{"model": "contrastive image-text model", "crop_scale_min": 0.8, "loss": "softmax", "encoder_norm_position": "pre", "encoder_head_dim": 64, "encoder_pooling": "mean", "text_encoder_norm_position": "pre", "text_encoder_activation": "geglu", "text_encoder_mlp_ratio": 4, "text_encoder_head_dim": 32, "text_encoder_qk_norm": false, "text_encoder_drop_path": 0.05, "residual_init": "zero_last", "eps": 1e-06}
Rows from block 4 of the image encoder of a small contrastive image-text model, named by matrix and row number. Rows with one number belong to one neuron. Each number is 500 + 50 x the weight over its row's rms, rounded and kept within 0 to 999. All counts start at 0. Numbers have three digits each.
After each neuron's rows are labels from the 100 images, of 14848, where the neuron reaches its largest size: "colour at peak" is the nearest of a few named colours to the mean colour under the peak. Only what is clearly more common there than usual is listed. The data: pictures of board games with random positions, seen at a slant. In brackets: how many of the 100.
# gate: MLP gate (encoder.blocks.4.mlp.gate.weight, 640x320), inputs 32-63
# fc1: MLP up (encoder.blocks.4.mlp.fc1.weight, 640x320), inputs 32-63
# fc2: MLP down (encoder.blocks.4.mlp.fc2.weight, 320x640, transposed), outputs 32-63

gate.30:535533511577496413471497473505512501474518373456481551455593432456554509422494444489415461479505
fc1.30:485479518402532403590496435503507527503544461451482470507429460504551451419511511477410508445401
fc2.30:451523548559505561527481543434508557491406513583544436552524499579488457472406544452558470522512
colour at peak: grey (89)

gate.230:475451463525578529438426485502502441551463515503535445521513415493412443527461483497463463582460
fc1.230:479464536524423566496543388591487479533529571569469433510458513540598553470498594508568571450497
fc2.230:518492508471500508499508489542599537554473515446513450509538571435451465565452428538439543461563
colour at peak: green (35)

gate.161:600499563470561579487444446437488383573550445528535489455607480539462500426536448454570368526457
fc1.161:464468447495462517489572541592463545503447572483452526570535588439511538477474469509464618469523
fc2.161:467517559474425532441472523527566425513567473541568532444600539443426588502520393508517469609526
colour at peak: green (52); black (44)

gate.256:501461562432461553564464551524470456523467565544560453467552462484467452497527526415495453457458
fc1.256:551550424500472533423526591519532513488424534521484465389527568564519467504485551518485536565548
fc2.256:460491469497460518563520588487566561503460556547470382530514438553528439474462548466541416463456
colour at peak: blue (46)

gate.65:572481554500479580558491526576510460473561575451388581495470555595550455548539561441514456450409
fc1.65:511521494491541439490533474416506431571478538536430557445584559467491538443510429457529471580435
fc2.65:546526480488383427468501502414437498475487537453418455537482478479533480444533549477536432465479
colour at peak: grey (73)

gate.627:513574537533515567481447573479546421440504413525487458502591458543560530557476412511556443628467
fc1.627:461412571514469441476591418574518560515535495491467534553444433534568449490467581532517540482424
fc2.627:508498517515521579472520492584550458570493479495611507461518549397457549574491436541428572523564
colour at peak: blue (32)

gate.556:550586521528527489406465521429475503454446482498564473486541444528437525412425505419415395520538
fc1.556:443506548451436572597451455516513545506496504451478454510535436504506455501492519463509487437459
fc2.556:529549460396479491474440504519492497426542451505581509519484513486477511478519461451536521506462
colour at peak: brown (58); black (33)

gate.631:463481469508506446529574488548507554492560497473534540447440563413560529652500474457471486457452
fc1.631:485464453499453463499560456476425516483565500573409553462420460448533539583527542405488476443393
fc2.631:427520556558549467435524599434457474518457470522523497489629503539465507459458531546520505518562
colour at peak: brown (49)

gate.433:579572564537523484393458497515546427559381479525498526483510562470542594513441497443462479608472
fc1.433:554547436570508570528462446455521567390540504415443511540504529465469439505482556491453473455485
fc2.433:529516506481503538509553493548561563542436527499495516476555512439411475502476495549472518439585
colour at peak: blue (39)

gate.95:480497536552512538508491519585428568513440562465512568447426461510458474432508510420464566442432
fc1.95:437413476509475577505490592587528436522490549443560450530597465532552568562418492511461474583502
fc2.95:550554501443481560506496541550537543458490531500506486416619507510500486462446511512482435490526
colour at peak: green (68)

gate.70:444575492525558482408548426427479508430436512459395517450540462464443589573481459573445539515526
fc1.70:437576498617508458407509525528554444469527483503464523510575524542506448550495518575542489516421
fc2.70:517491462597457440516522535495465484433442524456403571458482463521557541416483560492602547488471
colour at peak: brown (49)

gate.235:539503555498553536559462520493594554540526569437452498595541546431506495569525531532494569482475
fc1.235:451503451522476509450529498465537588547542491423445543542424479483573461480520475575554557501498
fc2.235:554545535531519510471526475498489510524465511433535402540515556422429452524522452488444447514511
colour at peak: pink (61)

gate.405:472485457475498487482477477511566513459413519501523464445454445510501500526413445430455407507461
fc1.405:474457457470478486490582419597362506440596490529465569402463572488484577519517485535558469553424
fc2.405:488476479525457457567485557494545546500487554498509306528543492533516455425483561507518486465534
colour at peak: blue (33)

gate.471:587417493398442526436487493430489484568480424480509479482508476467458455413549480498487388539514
fc1.471:375527513595468464524456553526523510492455480498554445562579482483534509518430504497478550464433
fc2.471:469531532389557496414490479469459475501613437470552599442510573448488559573601395521467533545459
colour at peak: white (56); pink (37)

gate.159:488549503526643551522572416531589471507430415514504545424521430509409623480543502447433492479502
fc1.159:523479440499448578498444567492542515417517532542564463471441539510491469553523515408548577580516
fc2.159:456539527396476518428451465546411522479446493499498520552501501533576481580558475470517485493467
colour at peak: blue (25)

gate.152:519525504489568479432509574526566411526463494505549540461437561462465619557452423483490465568556
fc1.152:427542476535482426556499466501535503467606503463541540487463507577507440586529415480558501542434
fc2.152:505488438482511479479478531522486429463555490518569474442474483469552619451536516484524515597395
colour at peak: blue (51)

gate.2:458484482539530470432538592492457540468588610526545510412578560512492466546570547558492416507525
fc1.2:529551509465570506559435542532519547585461477492532547452501444423509431519497544487467437544450
fc2.2:452476457501430379537540561505458466427536453458478530502551519489530519381499576460451447489439
colour at peak: green (26)

gate.538:458507515567539528526487427418558446457457418544476412415545579465463537489535516491404473599469
fc1.538:479466514446510539435483453499367452450519495421434513464527483524501620499528490460460521529449
fc2.538:474565438466473432501461411404411538416467506454427484569493466519530466471558531475523460486427
colour at peak: brown (43)

gate.423:454418528469525552462465589496433428521558578539439467519428537509516595512532521461537460437536
fc1.423:438566486433532538477507509481525572543391469515482544540586475525396438505455528515535426447563
fc2.423:453415465465397479474460559577463458493557497504541518538539426454549474539538562480551505476478
colour at peak: grey (76)

gate.57:429489525579525432467538447370572525495513491527445589536493477563464579466478512479545500487510
fc1.57:451427387495439535471442502570453480504530554529563440537535497400475459459438474521486481419404
fc2.57:497528477570625618464548511499489467482478468499548541428456546474466576508474490521520469574508
colour at peak: brown (43)

gate.316:470579566489474447490454463445507454495497481534549489483542548563532553419500525396427488590463
fc1.316:483536448570511451542519497573424499468496469567554563515492544400501624548496433606647436525490
fc2.316:501536497512454489514541507565455507500471522466492509515452510465464534529563454535488523423461
colour at peak: grey (71)

gate.511:451461437541472556471415612509489515548487509461475432509523535511467423563558405415550439460495
fc1.511:427477477483471408530483526489564545474498518421581428442585533465468483413481513607455463407582
fc2.511:517560609551592552591516562431486503506424507558524476536494531532509522444432503472486476591512
colour at peak: brown (37)

gate.572:513513458516492480432464511502581492514461401481464548477528571474531503446446558580532528465479
fc1.572:529550407528445517432508512552540502453501432589575592475500538454470443456506548590422511471523
fc2.572:518449536480437506491565473439524457546581524478588510407524571472496595571486513503357496526512
colour at peak: blue (30)

gate.458:514540562451473555462484486455429456521531438540493510489521402558441464501496427431445458572438
fc1.458:499516558515445509569440477500494593454482427608519476449480411582421443481500471434471492535490
fc2.458:533557474483545547491460440483479565409435541544411480535448472573538433500476532427455455512455
colour at peak: black (92)

gate.595:542431535531496474485531533456542444495466464536479458557589487539421482467476394490492444524527
fc1.595:472539516458474474505488509487444522563549481559537459532481520431579531494476520514495522423489
fc2.595:499540507401491507417481440628455458494581419463530627410474581489464546572559438469468530552508
colour at peak: white (57)

gate.291:496554483495507442510487436455402558482411448510441480480458471584545433507496427484407424495474
fc1.291:501515440546537463494481519611544514505539555495473502609430491436549555530495495514470511453533
fc2.291:479422542425373429506540557546471451523573473425543535457514482421488477494514500562522522448612
colour at peak: black (76)

gate.98:537520489437469576483550574391472424458430445551513411487527536451431576510481513498488386487492
fc1.98:463473468497485456515521509604505547454506528470435488523456527513542448452447588528494476496496
fc2.98:448485532395424475530478439430438557470589477508484496533557488533521553556579422461409505529435
colour at peak: white (56)

gate.528:484475503513435449493459452491551557495558506603470466549522580492487511512477478586469536466509
fc1.528:463514495440512488461464443590458544474527450509436515448562544421528559539537501499524492412372
fc2.528:471447534497472390523473556483453504470465501469425429571566443513542423441477549538531521451513
colour at peak: brown (62)

gate.169:514442524478533509474462560499522467513490447499551521502510517481472467533479390436491462598472
fc1.169:490465514484429506546560432454494539493556526506461537490462523483570476501468487574524459434534
fc2.169:507528496456448506467475488555516498512503512500570540497507570405457515543514452518478628507529
colour at peak: green (52); black (25)

gate.243:562530444465461491576530468520454480572451425452490436489563446384538431460454510472489475548465
fc1.243:495499482519552455428468541520510516427530579473533475509471543575469493577476533444511485544486
fc2.243:551520454532502501432557423541445486487550467471564580379506583447434591572512519529415526557545
colour at peak: grey (77)

gate.327:534526442542437467441554460458428601507460469493456482462440490478569543563559541462414435444432
fc1.327:513480535513501568557471604570442516494502590549535516519463489527477515596543595523554593484420
fc2.327:443468516397449486530553560572527513507519494462549518474626546467488528406456529553434451494568
colour at peak: brown (48)

gate.404:634426497524504443515442489523483530444507530421485571495561522447563457429485547530536483453380
fc1.404:479593550517441548476535548464468467400500417498538464544541497570390558551572529487439574545537
fc2.404:505523464516453525457558539548574558424417498497414416516515455521482429450439576498556440438554
colour at peak: brown (38)

gate.77:453514487550538450512546432417485504547455521496398422501545518491498486595440449444519484514523
fc1.77:573529469400493544551413539510482566556532568475515498552432414509551452564517582526430555469552
fc2.77:514518581416569562497469439570499476496562493510596550484437545449492534581536432475500459544460
colour at peak: brown (67)

gate.170:454442466448502497548456572566527454455502513414493447551613463499398574608594437473479497469479
fc1.170:527515539470488512447426521511524467444534439494611443570518446522404547523523472551448502489543
fc2.170:591563529519645531506487512447505504547446508515505519550492532549442424571453458539503423481575
colour at peak: pink (55)

gate.22:528518614525417484576434522531557500556504462531557494500531427518479445528480537485512502502537
fc1.22:531548482467579541448504528495558603505613591459484434503463545521498482497503494545485510552524
fc2.22:493415452538476477587439487473469466541530506565510598468416545497472629534565505478495495515422
colour at peak: pink (41)